Weights of a small image captioner.
Model: 16.6M parameters, 64-pixel images, encoder arch swin, encoder norm layernorm, encoder patch size [4, 4], encoder depths [3, 6, 6], decoder width 384, decoder layers 7.
Training: muon at rate 0.0092, 7800 steps.
Rows from block 3 of the text decoder of a small image captioner, named by matrix and row number. Rows with one number belong to one neuron. Each number is 128 + 24 x the weight over its row's rms, rounded and kept within 0 to 255. All counts start at 0.
After each neuron's rows are labels from the 100 texts, of 14976, where the neuron reaches its highest value: "fires on" is the input token at the peak. Only what is clearly more common there than usual is listed. The data: drawn branching plants.
# fc1: MLP up (decoder.blocks.3.mlp.fc1.weight, 1536x384), inputs 192-287
# fc2: MLP down (decoder.blocks.3.mlp.fc2.weight, 384x1536, transposed), outputs 192-287

fc1.303 [132 134 150 118 115 133 120 129 117 137 105 133 102  96 153 118  95 131 131 122 152 113 128 121 124 116 124 142 139 118  97 110 136 105 144 143 111 136 133 119 134 122 151 114 117 138 139 174 107 111 124 110 116 141 176 133 125 146 128  99 114 140 157 138 148 162 155 129 111 101 151 119  99 116 136 169 147 121 107 161 105 115 160 135 120 144 152 143 126 121 125 138 118 114 110 164]
fc2.303 [139 125 103  99 122 128 119 126 130 147 157 140 139 171  51  87 142 138  94 116 135 175 135 135 185 130 139  89 124 128 111 118 133 131 134  88 123 117 120 120 127 113 128 152 149 104 138  86 153 141 109 131  98 121 104 159 145  86 132 136 138 101 128  74 128 125 118 125 163 119 106 145 159 144 106 120 136 107 158  92 136 150  96  75 135 144 113  93 128 160 181  90 115  98 153  99]
fires on: "tree"

fc1.652 [155 141 119 141 114 154 135 158 137 121 142 116 105 138  95 136 153 132 116 109 148 100 113 108 157  96 119 138 137 116 133 124 145  75  94 135 178 135 134  87 135 136 203 131 142 119 137 134 129 116  91 114 137 175 133 108 141 139 116 163 155 122 158 121 126 121 104 136 196 153 134 104 120 103 143 140 141 119 133 142 156 135 143 177  93 135 150 168 112 130 140 132  91 121 136 124]
fc2.652 [123 219 135 124 155 138 133  97 103 103 140 120 122 117 100 124 135 142  78 177 113 113 111 107 102 140 130 135 123 150 110 110 122 119  88 110  57 105 136 118 118  64  78 130 155 120 103 139 107 117 126 125 104 138 118 172 153 149 166 106 111 136 107 168 147 131 116 119 110 136 131 112 143 145 112 144 134 155 116 147 151 162 112 145 121 137 154 134  10 130 127 149 136 136  69 159]
fires on: ","; "night"; "<end>"

fc1.706 [ 85 120  73 147 165  93 138  55 101 138 155  83 108  93 115 134 117 157  84 133 112 156 170 120 134 138 143 123 114 125 110 114  93 124 178 124 129 132 128 118 120 144 104 121 109 104 125 131  85 142  81 148 144  98  37 168 106  96 161 123 138  78 163 146 136  94 163 173 140 121 126  90  85 133 120 176 101 121 145  69 122  98 119 156 101 146 127 127 140 142 128 163 144 136 113 125]
fc2.706 [143 127 130 161 123 131 141 120 109 179 116 145 150 144 132 128 151 129 160 154 147 112 129 131 155 124 117 145 155  82 121  82 163 149 129 160 115 139 127 151 140 154 102 100 152 135  64 132 114 137 114 124 146 111 103 163 128 133 155 100 159 117  92 124 124 109 113 135 110 143 140 144 149 142 122 100 122 137 111 114 151 110 118  95 127 130 138 146 106 162 126 161 118 150 117 136]
fires on: "a"

fc1.370 [156 169 146 116 131 123 173 186 148 167 127 125 179 130 159 122 148 123 126 159 115 124 143 133 136 145 121 117 123 132 115 167 160 156 160 143 114 134 150 125 116 108 106 124 165 129 151 146 110 121 139 155 133 126 171 107 112 120  92 118 152 143 105 113 152 183 114 125 154 114 108 155  90 143 131 139 149 152  71 176  92 103  64 137 161 104 116  97 117 120 109 131 115 127 140 145]
fc2.370 [118 124 136 141 118 125 125  76 195 108 119 170 129  74 125 126 119 101 124 155 147  46 142 142 160 138 146  68 101 144 125 159 143 124 125  75 120 166  93 153 151 122 123 124 111 105 141 133 124 120 148 136 175 159  89 195 116 140 125 138  89 117 156 164 127 132 146 114 126 141 125 126 140 122 129 113 128 133 130 129 120 139 150 152 145 106 118 121 155 159 125 110 136 140  78 140]
fires on: ","

fc1.486 [128  96 115 105 112 133 136  50 103 147 125 149 140 112 105 108 129 123 182 100 155 185  48 159 139 162 126 144 149 139 145 151 103 121 143 151  90 118 122 118 148 155 166 170 126 128 119 132 142 121 161 143 117 100 146  73 121 128 153 118 132 124 120 119 110 137 143  90 129  78 172 137 107 156 108 107 117 124  99 147 155 157 116 102 124 123 102  88 130 165  98  53 109 141 138 152]
fc2.486 [130 143 138 117 130 121 120 164 133 138 140 137 125  90 125 120 159 147 101 135 150 123 183 117 138 101 110 141  95  82 112  77 120  93 141 144 171 136  86  89 155 170 169 129 141 143  97 103  94 128 130 103 134 153 118 146 136 166 148 139 126 124 130  91 106 167  87 153 116 110 106 150 127 156  78 129 149  81 148 119  72 108 127 145 129  97 177 164 116 139 141  85 165 127 120 126]
fires on: ","

fc1.479 [168 122 114  98 124 108 177 119 126 134 146  99 128 112 186 154 125 118 117 136 137 136  89  87 135 114 150  73 126 129 128 118 141 142 128 112 145 120 102 180 134  81  81 115 120 126 138  93 123 109 131  95 115 121  81 136 122 119 107 165 136 128 132 112 172 150 114 116 127 128 139 123 182 107 130 119 102 140 117  76 140 121 163 132 143 144 101 132 229 128 102 142 136 115 152 104]
fc2.479 [131 110 131 152 125 170 123 119 103 144 100 126 155 136 178 122 116 134 135 113  97 164 118 116 132 141  99 129  80  96 131 156 134 104 131 157  90 117  94 133  89 131 121 138 166 201  72 132 103 132 121 156  79 138 115 140 136 198 155 111 114 179 143 109 163 152 126 152 166 119 147  95 101  87 189 123 124 171 132 116 119 191 144 111 126  91 123 127 144 136 143 114 102 127 100 180]
fires on: "red"

fc1.245 [102 155 154 115 102 112 164 166 124 114 104 135  62 159 119 108 190 133 120 137 106 100 145 137 194 119 120 132 154 134  65 132 158 125 144 115 148 140 126  74 122 125 157 118 116 136 129 135 167 107  98 125 126 138 138 101 145 137 136 113 135 142 142 167 166 123 127 143  82 121 138  96 156  99 139  98 124 119 124 143 179 128 124 157 128 147 173  93 126 121 106 137 139 130 147 158]
fc2.245 [154 152 118 109 149 129 118 157 176 140 124 150 111 129  61 144 119 185 133 159  92 159 145 128 129 123 149 126 139 133 157 149 172 110  85 140 167 144  99 144 111 111  93 106 122 123 100 114  61 124 120 158 119 130 138 151 157 193 171 153 143  93 146 140 112 140 159 129 181 128  89 125 143 148 111 176 114 101 146 114 108 158 106 116 136 138 144 132  70 150 122 128 153 142  81  95]
fires on: ","

fc1.161 [125  88  73 140 150 123 141 132 124 116 144  96  95 100 142 153 131 108 121 116 174 145 119 112 108  98 156  63 110 101 123 136 105 109  88 122 160 128 100 158 142  98  99 144 130 107  96 105 141 115 100 103 137 136  38 108 106 128 105 136 137 113 129 133 126 135 161 164 132 175 141 123 166 137 147 148 131 150 141 132 168 131 170 115 147 145 135 132 177 135 124 151 137 142 125 108]
fc2.161 [145 134 134 124 114 141 144 128 169 104 139 139 167 151 148 124 108 157 124 182  99 119 145 147 126 100  57 170 131 167 118 136 153 139  99 101  94 165 143 113 135 118 107 134 138 117 112 124 107 111 137 144 100 119 119 134 150 134 132 143 127 133 119 111 117 128 121 145 111 109  83 108 106 129 131 132  86 136 131 112 130 116 126 130 109 159 136 115 150 151 140 142 153 114  79 139]
fires on: "at"

fc1.396 [133 126 108 123 101 127 103 112 141 144 110 140 104  91 108 176 159 117 117  97 121 140 148 134  81 113 175 144 149 131 105 160 168 102 125 144 143 143 114 160 128 164 138 123 120 131 134 103 129 126 113 142 189  88  87 116 130 161 117 117 151 148 107 163 101  74 178 112 116 122 101 132 149  92 121 132 148 129 106 126  91 145 132 123 115 137  61 155 154 124 126 130 118 129 116 111]
fc2.396 [140 134 135 128 148 129 132 142 173 126 122  98 119 170 126 105 145 133 161 162 129  78 123 108 150 131  95 146 123 145 134 124 108 151 104 113 126 111 141 119 114  94 122 140 120 112 109 141 111 131 116 116  86 162 139 143 142 140 124 153 131  92 185  96 136 147  63 106 115 105 155 100 117 123 146 172 118 114 140 134 180 142 125 123 131 133 141  95  94 118 139 139 116 133  98 186]
fires on: "at"

fc1.761 [103 142 101 121 139 124  77 109 166 110 143 134 121  59 126 135 145 147 135 136  88 117 124 128  99 106  84 145 139 117 150 163 182 126 119 122 136 175 133 131 101 166 126 125 119 112 128  86 123 105  93 153 136 108  22 139 134 122 143 138 134 112 165 167  91 119 102 166  91 113 124 123 108 148 115 156 111 145 155 109 118 143 111 110 136 142 125 103 156 124 159 130 174 130  80 117]
fc2.761 [156 123 150 128 152 122 118  87  97 169 141 142 155 142  90 121 103 138 136 133 120 108 111 109 144 119 108 108 115 148  93 106 136 136 116 143 175  94 112 158  98 116 136 110 147 138 112 153  85 118 136 129 114 128 101 135 120 124 134 115 141 113 167  99 107  97  92 101 138 130 113 138 112 125 158 124 139 104 110  87 137 110 154 142  88 130 117 128 169 136 147  97 148 110 102 124]
fires on: "a"

fc1.584 [115 104 180  99 115 150 148  68 136 109 115 121 151  84 135 125  99 138 112 122 127 127 143 126 119 170 123 110 124 162 120 100 110 134 111 104  73 118 139 111 132 113  84 111 128 141 150 123 141 179 116 143 124  72  95 116 124 128 135 119 110 136 108 149 111 151 131 124 130 153 127  96 186 124  99  91 126 107 157 113 133 116 166 135 120 144  90 133 183 122 108 113 107 121 120 100]
fc2.584 [128 135 112 134 131 130 137   6 172 136 117 114 120  52 167 128 128 170 107 139 128 145 130 128 142 113 122 110 122 143 117 114 123 133 111 120  80 128 122 130 135 129  46 122 134 132 125 124 135 129 130 141 113 117 102 123 127  84 135 116 121 139 117 189 130 125 133 124 124 124 128  81 141 138 119 105 122 122 125 118 123 118 126 121 129 127 131 143 190 128 120 122 132 126 103 116]
fires on: ","

fc1.340 [138 122 122 114 143 145 121  97 115 133 100 122 132 171  93 105 131 142 115 129 153 157 126 121 162 130 167 150 101  87 136 129 133 161 112 110 136 107 125 101 139 131 167 158 142 104 135 156 103 130 153 100 146 180 147 154 138 149 161 141 137 127 143 110 175 121  97  96 130  95 139 117 132 106 129 139 160 118 160  87 145 131 103 115 123 126 114 151 122 130 124 149 127 102 115 141]
fc2.340 [123 122 108 128 116 118 161  83 121 141 118 119 140 140 108 104 136 154 116 144 117 125 123 138 157 158 150  95 107  87 130 128 105 148 174 151 149 128 167 134 134 146 117 176 109 111 126 140  76  89 135 123 166 144 105 148  77 178 100 164 124 106 120 160 138 127 150 150 123 128 142 120 159 101 156 138 133  95 114  62 115 170 128 130  91 174 131 143 104 139 191 113 131 151 113 142]
fires on: "night"

fc1.179 [117 155 128 143 167 128 163  99  99 113 106 136 127 139 102 116 143 113  81 159 152 120 136 123 112 143 145 143  92 151 124 162 162 102 134  99 151 123 173 122  93 109  66 108 120 121 143 139 152 102 118 141 179 114 132 178 137 126 162 138 106 140  77 139 128 104 144 127 164 143 123 131 116 108 125 121 121 137 113 138 159 162 154 152 139 102 121 127 142 131 155 123 101 117 101 127]
fc2.179 [ 80 131 156 128 129 165 119 150 180 109 101 142 127 101  93 119 114 145 145 134 150 113 144 133 103 119 102 136 136 129 139  92 120  81 113 168 139 134 125 178 141 134 144  85 104 140 122 145  77 142 127 156  74 150 130  70 141  76 104 138 149 113 117 108 140 132  77 114 119 124 105 106 150 161 131 136 134 119 155 157 110 155 137 147  99 137 115 106  97 121  63 177 139 168 161 158]
fires on: "wide"; "drooping"

fc1.367 [101 139 116 139 147 104 103 144 139 176 140 129 144  84 119 143 119  88 124 116 122 115 133 116 187  91 137 100  94 108 118 139  88 138 150 142 111 143 106 125 127 128 122 161 114 130 117 139 117 122 126 119 153  90 100 129 127 147  94 143 142 119 137 112 130 171 143 116  89 134 183 141 102 157 155 112 165 120 137  96 115 136 124 149 143  89  71 116 115 156 115 151 129 152  92 130]
fc2.367 [133 137 121 145 166 116 135 150 134 127 129 128 132 102 127 127  94  85  91 112 106 125 105 133 160  50 137  80  82  60 117 130  95 156 164 132  93 164 117 152 129 178 110 148 122 127 104 107 103 153 127 126 137 113 155 125 122 124 127 154 161 117  97 133 146 126 124 139 122 158 130 141 119 137 148  87 124 152 153 109 136 132 135 143 121 138 125  97 148 128 164 125 120 148 102 130]
fires on: "at"

fc1.764 [147 120  93 153 154 116 134  87 125 133  82 120 146 141 156 151 111 115 129 121 121 137 157 127 148 137 128 164 129 122 102 118 143 147 130 130 117 155 104 181 149 141  93  80 130 142  86 154 157 138  97 129 111 160 189 107 147 108 178 111 131 145 148  92 137 141 115 127 132 153 112  91 144 147 129 113 115 121 123  89 119  96 112  76 125 126 108 169 163 121 102 125 136 124 152 153]
fc2.764 [132 120 117 119 132 137 128 121 175 115  96 154 134 106 122 123 119 150 124 152 139 150 107 123 114 117 141 126 142 132 142  88 139 139 153  92  99 119 137 132 156 134  65 142 116 106 128 115 117 147 138 124 137 122 115 205  77 179 127 133 128 126 160 160 134 125 113 117 139 101  98 127 128 140  82 194 131 137 156 140 140 168 139 129 120 152 123 133  93 127 131 141 142 123 116 103]
fires on: "tree"

fc1.247 [114 123 104 161 167 203 142 100  89 135 135 155 113 123 140 131 118 115 125 159 105 159  77 127 115  93 119 132 119 142 151 129 123 147 136 136 127  98  99  92 142  93 128 159 112 170 170 118 106  97 149  97 105  89 173 165 133 113 146 126 135 175 120 132 160 120 171 152 125 104 131 119 127 160 150 127  72 126 108 128 119 158 161 150 119  98 120 153 135 152 135  92 123 121 109 117]
fc2.247 [134 121 114 118 147 129 134 119 126  94 141  84 129 117 113 120 106 116 110 100 191 143 172  78 159  92 150  81 114 115 103  90 120  85 138 112 126 147  96  92 124 128 135  96 150 122 114 140 120 168  99  90 145 113  90 132 118 103 121 118 136 120 107 127 142 127 106 101 148  57 124  98 156 105 133  96 106 134 157 163 137 101 144 119 140 138 143 121 106 114 142 122 150 170  72 125]
fires on: "narrow"; "right"; "left"

fc1.294 [130 159 115 143 146  99 170  83 112 161  95 156 128 125  97 148 126 174 105 130 138 110 142 127 140 110 162 153  94 118 130 160 142 138 104 103 107 186 149 133 115 150 102  99 104 110  76 141 117 105 117 105 199 140 117 137 150 114 166 138 213 130 147 118 162 158 116 136 101 106 107 112 112 144 145 122 118 115 133 107 137 102 105 155 118 109 145 128 149 111 176 132 130 117 129 141]
fc2.294 [133 113 161 115 173 136 128 130 137  92 111 102  94 100 110 126 133 130 143 132 116 141 108 124 113 157 107  97 135 149 120 145 148 169 120 147 124  98 135 146 143  96  80 140 128 157 155 132  91 105 151 153 131 125 159  97  96 127 117 124  87 138 112 147  93 129  90 121 128 153 102 124 195 127 120 191  97 146 143  87 145 177  87 134 172 197 127 132 100 167 107 115 136 113  94 143]
fires on: "a"

fc1.710 [127 141 101 128 164 122 115 147 153 132 112 131 147 118 115 143 119 124 130 149 106 131 130  98 125 138 135 165 120 142 132 162 148 152  95 134 133 128 107 148 109  96  82 113 140 137 117 108 131  96 130 139 132 125 123 143 154 121 163 109 123  97 130 139 151 133 156 123  97 134 130  87 140 134 126 159 110 136 124 119 142 133 122 139  72 178 129 180 120 128 110 177 135 142 181 127]
fc2.710 [131 147 117 132 116 159 131 128 184 104 144 113  86 101 144  96 117 126  92 131 112 171 117 124 149  98  73 160 130 106 132 149 145 147 161 195 106 101 113  79 145 122 175  97 134 102  72 129 101 114 147 148  87 132 146 140 139 186 140  98 136 145 150 159  77 141 110 119 113  98  72  95  99 108 110 161 131 112 132 163 160 152 127 139 127 163 122 135  81 142 170 130 163 134  78 135]
fires on: ","

fc1.683 [132 129 108 117 164 127 119 137 147 132 128 142 143 146  89  96 141 171 114 130 137 172 119 136 158 143 169 165  86  90 126 131 142 116 134 107 126 114 149  97 154 145 146 150 109  86 123 160 102 145 161 127 191 180 142 147 139 134 143 147 139 123 149 133 140  99 106 109 120 112 141 116  93  97 159 128 163 133 141 107 155 143  84 110 127 138 125 127 108 141 178 129 128 116 115 147]
fc2.683 [107 134 104 107 127 142 138  54 141 109  80 150 111 167  97 126 166 140 139 140 134 161 141 106 171 118 138 173 106  74 120 128 108 132 162 113 138 126 145 116 132 140 153 131 141 137 115 163 116 133 106 152 170 155  66 146 149 163 155 114 148 111 129 148 128 122 138 127 142  95 140 100 155 110 134 108 142 131 128 140 147 200 136 146 122 126 140 143 148 124 156 112 119 160 138 157]
fires on: "night"

fc1.47 [140 169 125 137 124 113 122 160 109 145 151  99 131  72 117 107 139 100  90 116 155 218 118 119 111 135 157 147 127 172 118 150 157 132  85 158 130 183 104 152 119 108 136  81 104 139 152 129 124 114 111 114 155  73 144 116 158 185 103 143 174 139 127 171 146 158 112 126 138 145 132 109 121 135 145 103  89 139 152 132 101 138 128 118 149 160 126 130 100 129 121 116 151 120 128 138]
fc2.47 [123 152 141 113 135 138 133 120 124 117 134  82 129  75 127 141 123  67  89 129 157 219 118 130 113 144 142 128 114 150 130 134 121 109 138 136  93 135  83 172 130 130  90  93 145 114 157 160 159 112 120 129 159  62 168  91 161 194 134 148 116 119 135 197 121 138 122 134 114 149 155 109 126 139 140 116 129 116 148 128 143 110 134 103 128 126 132 115 107 131 118 115 149 151 172 143]
fires on: "red"

fc1.123 [111 130 112 164 137 149 141  73 115 131 157 142 150 137 134 119 105 123 115 143 110 136 163 110 122 120 130 108 129 129 114 113 132 133  86 118 130 159 108 147 122 108 112 126 131 142  91 118 119  97 117 130 147  97  52 138 174 130 136 121 159 101 130 169 126 150 128 167 112 127 132 113 105 126 150 146  59 145 118 104 154 111 114 209 152 136 153 125  89 150 133 150 141  87 137 128]
fc2.123 [ 87 152 147 161 161 100 124 149 208 139  98 128 102 117  85  99 102 127 123 144 149 190 111 138 138  79 123 159  92 127 152 125 140 167 124 116 102 127 123 113 107 153  95 162 107 178 113 180 173 129 122 130  89 145 118 139 133 145  81 116 144 132 110 165  92 156 132 117 143 121 105 108 125 152  87 141 131 119 143 143 145 105 148 109 148 112  90 157 159 147 135 151 164  95 137 135]
fires on: "a"

fc1.471 [150 117 116  88 151 144  90 126 134 118 105 133 138 156  80  95 121 174 112 132 136 167 121 127 139 118 182 151  96  98 117 125 136 156 139 105 139 107 132  90 148 137 154 128 104  95 140 143 104 143 133 116 168 178 129 152 124 147 138 130 150 115 158 142 140  99 109  93 127 105 119 116 101  69 152 145 170 134 133 111 148 148 114 133 127 132 103 164 128 137 158 158 127 101 119 152]
fc2.471 [138 169 121 109  82 135 128  75 115 136 101 161 116 130  58 113 142 124 136 193 128 176 124 139 140 122 181 147 135  46 132  97 128 114 148 130 173 134 151 107 113 121 135 156 140 121 100 150  98 110 111 145 134 192  92 108 160 125 110 139 138  98 178 143 150 144 126 148 143 116 122  84 149 106 137 120 149 106 120 113 123 143 131 139 131 116 125  79 149 123 164 133 112 157  88 156]
fires on: "night"

fc1.747 [ 96 130 126 152 117 151 126  94 147 108 129 114 128  76 103  97 108 168 136 135 136 175 146 139 109 107  86 105 117 129 132 112 166 116 110 117 105 185  98 152 116 151 144 150 139 109 130 115 105 121  97 160 146 130  42 142 131 131 154 117 138 125 162 162 112 161  91 121 155 140 139 107 153 154 129 143  98 123 146  90 127 111 124 129 123 132 143 130 163 142 114 130 144 145 101 115]
fc2.747 [156 137 131 101 118  96 147 102  78 112 107 165 143 105 113 162  64 141 183  84 137 163 127 108 143 122 131 131  95 128 177 177 131 105 135 107  91 139 168 160 146 132 124 121 129 115 105 111 130 129 101 157 111 115  95 178 155 143 145  88 121 145 131 115 127 184 132 111 145 148 110 127 118 120 127 128  94 175 119 131 131  54 126 172 144 130 136  70 137 123  68 120 148 154 147  80]
fires on: "a"

fc1.84 [ 88 158 105 133 141 102 126 102  90 147 128  94 116  40 106  87 149 130  84 108 151 193 172 132  99 132 134 124 126 140 118 125 155 121 129 122  99 165 119 160 130 137  34  84 111 122 149 150 138 134  66 117 153  88  61 111 172 139 124 132 149 132 124 178 163 173 146 130 135 147 150  86 190 115 121 104 114 149 149 123 137 143 143 132 156 152 101 132 129 133 143 149 134 143 119 120]
fc2.84 [111 183 149 138 129 166 106  94 155  99 135 109 161 111 105 136 158 114 109 140 144 174 134 152  86 130 100 137 126 135 150 176 101 143 162 146 100 211  95 140 149  86 142  97 160  65 119 113 119 108 159 100 127 150 140 138 102 163 160 144 128 135  75 137 111 169  98 140 150 139 157 106 100 132 121 117 104 127 133 115 144 103 117 138 110 136 123 103 115 118 157 119 127  96 106 144]
fires on: "red"

fc1.316 [145 178  73 120 129 142 166 118  97 177 141 135 121  57 126 138 164 135 108 136 168 118  92 130 128 130 150 143 108 137 123 171 136  92 100 116 143 124 142 139 167 186 155  90 110 132 108 138 108  95 163 127 156 141 135 158 118 122 148 125 155 158 130 104 160  99 139 132 145  84 109 119 115 108 133 148 144 141 117 148  92 155 131 134 156 123  95 120 133 125 136 118 105 121 143 129]
fc2.316 [121 114 156 124 160  88 119 139 162 118  99 122 155 164 123 142 129 106 142 144 104 129 140 155 113 106 125 131 129 138 129  97 121 147 151 137  69 125 150  90 110 120 144  95 139 149 157 144 127 127 114 133  91 135 123 134 138  82  95 124 123 125 123 174 124 153  88  95 115 169 166 106 155 115  96 103 134 110 137 120 139 109 119 136 129 107 149 127  92 121 130 165 130 156  97 139]
fires on: "narrow"; "right"; "spreading"; "drooping"

fc1.257 [144 123 129 188 124 116 186 113 138 142 151 113 125 108  67 118 127 149 123 134 101 140 157 151 172 122 135 117  95 109 136 182 158 124  70 104 183 112  97  90 133 122 163 133 118 107 109 155  90 115 150 119 118 142 171 104 129 141 167 134 153 119 150 182 143 106 139 137 124 129 113 127 123  97 124 159 125 132 131 137 111 164 145 145 133 116 132 147  93 143 133 130 100 112  91 138]
fc2.257 [153 150 118 116 141 104 123  98 153 144  73 141 119 131  43 142 131 112 150 143 151 172 113 127 125  78 103 121 112  90 116 138 150 128 140 102 153 144 127 150 121 156 123 142 136  92  88 143 132 128 105 121 127 136  87 173 164 163 127 128 128 132 102 190 122  99 119 111 192 130 101 123 137 124 118 123 130 124 135 149 122 131  87 173 153 125 118 101  88 125 138 137 156 136 107 108]
fires on: "night"

fc1.80 [133  73 137 125 149  97 101  93 148 139 127 146  92 120 110 121 116 146 131 147 106 151 127 140 143  90 146  97 163 117 126 103 139 104 108  97 132 116 131 141 119  91  58 130 137 129 141  96 103 122 161 166 146 124 126 156 120 162 170 108 137  70 150 158 143 149 132 147 114 112 140 118 113 147 176 164 112 139 124 173 152 153 107 209  96 135 117  85 144 131 131 148 121 117 152  85]
fc2.80 [138 173 110 136  97 140 128 165 125 127 149 163 113  89 101 135 166  66 111  63 145  89 100 125 128 152 115 116 163 146 115 128  73 130 125 164 104 157 116 125 136 168 238 136 126 123  80 104 126 124 144  87  66  94 118  70  98 129 141 148 109 117 115  96 103 139 109 135 174 146  85 144 143 110  86  91 174  74 116  73 141 102 135 118 108 146 122 135  96 145 113 105 161 113 110 150]
fires on: "tree"

fc1.709 [ 92 156 107  87 145 142 129  75  67 119 105 127 126 163 136 157 130 130  92 169 140 118 147 128 107 124 156 153  92 126 158 150 120 120 143 125 114 124 153 114 136 103 134 132 114 126 148 150  79  77 137  83 124  80 138 135 143  87 134 111 127 162 104 118 151 110 189 136 123  89 152  95 117 141 116 136  70 153 117 156 147 149 154 127 113 131 116 130 135 141 151 125 131 146 148 124]
fc2.709 [149 111 161 109 151  86 152 160 161 120 143 143 127 109  85 114  99  79 139 101 138 161 145 116 169  87 104  72 118 113 130 109  75 112  89 173 101 124 170 160 111 108 128 130 101 127 124 118 132 120 116 146 142 146 130 152 105 103 128 125  85 124 135 101 167 135 123 133 142 158 102 122 121 109 119 119 120 161 135 141 133 138 156 107 120 143 192 125 130  98 132 135 173 121  76 135]
fires on: "wide"

fc1.421 [125 174 103  99  98 152 117 125 134 149 102 167 114 178 109 141 155 141 121 142 116 150  89 142 124 136 140 141 111 141 115 118 136 141  80 147 107 123 117 101 122 114 148 141 111 120 140 148 105  80 117 119 103 109 159 131 137 136 109 102 134 110 136 108 119 133 126 109 144  92 111 141 129 164 133 142  98 111 147 105 103 125 143 164 142 125 124 133  86 154 111 120 100 137 131 155]
fc2.421 [108  86 103 164 176 138 115 144 126 121 136  81 107  76 148 124 115 112 133 120 120 108 162 103 150  67 133  94 130 124 127 112 123 130 110 103 113 132 128 151 121 124  94 149 169 161  76 137 123 144 143 148 146 127 144 156 111 143  74 118 110 169 151 139 138 122 138 119 101 170 182 134 149 126 133 121 100  82  97 124 104 149 147 120 119 137 134 116 174 147 102 120 174 140 122 117]
fires on: "at"

fc1.729 [136 123  88 134 125 112 143  88 152 140  95 142 152 115 174 183 125 109 147 156  90 131 165 129 129 145 169 144 151 132  92 143 119 109 138  91 189 140 131 131 100 145  60 103 119 111 118  95 124 133 132 137 118 123 114 148 114 133 150 145 129 127  98 127 140 103 155 143 138 159  81 114 173 115 164 102 120 114 152  99 105 113 111  97 125 123 126 106 133 103 127 149 138 121 143 124]
fc2.729 [118 176 124 122 147 128 138  65 155 123  87 181 138 127  54 136 126  90 106 118 184 142 127 125 128 158 146 125 172 123 128 117 122 125 151 138 155 126 145 164 133 122  66 134 133 120 102 115 157 132 140 140 154 122 151  58 157 168 123 120 126 132 104 105 136 114 124 139 121 133  64 120 129 112 167 137 133 138 125 129 128 123 126 132 128 130 131  96  71  93 122 131 123 131 135 107]
fires on: "a"; "tree"

fc1.695 [122 134  71 120 144 139 126 125 125 174 171 135 116 109 137 149 140 170 135 123 113 140 113 114 124 108 124 129 126 136 140 165 108 110 131 119 136 134  83 114 139  88 138 112 125 157 153 124  91 102 183 120 114 106 132  92 139 112 135 135 150 143 120 144 178 159 150 161 117 138 137 132 117 154 130 159  73 125 119 116 121 137 143 103 172 119 128 154  80 148 129  89 177 133 143 100]
fc2.695 [159 143 141 139 132 125 140 144 103 116 149  82 108  92 156 120 103 141  91 106 138 120 121 121 162  88 117  96  82  81 107 133  82 139 126 132  80  99 112  64 141 169 164 137 137 167 140 138 118 138  77 130 123 106  84 175 127 152 116 134 135 157 138 150 131  89 108 124 141 144 139  93 171  79 103  82 146 115 140 116  98 120 140 125 122 114 155 147 138 124 111 130 140 164  69 162]
fires on: "narrow"

fc1.637 [112 112 117 131  87 139 133 131  58 174 103  83 155 136 151 128 148 127 109 138 117 138 108 136  91 135 115 125 124 123 166 109 138  49 146 129 168 116  91 145 208 113 144 137  81 139 102 125 109 130  83 131 122 121  96 206 137 114 128 118 168 123 143  98 110 147 146 159 105 113 147 128 111 138 138 135 118 142 176 116 143 105 148 123  91 132 127 145 132 109 109 114 108 157 144 106]
fc2.637 [124 152 126 153 133 133 123  28  70 146 141  77 127 145  36 145 145 133 122 158 136 151 138 108 106 110 157 111 132 155 118 117 148 122 106  83 167 102 118 106 126 157  52 136 109 148 124 135  94 133 103 112 139 114 138 110 159  90 145 129 136 128 129  79 134 126  97 119 108 146 110 133 142 131  15 116 114 121 146 110 136 132 154 122 143  96 121 156 129  97 147 113 146 124 163 112]
fires on: "a"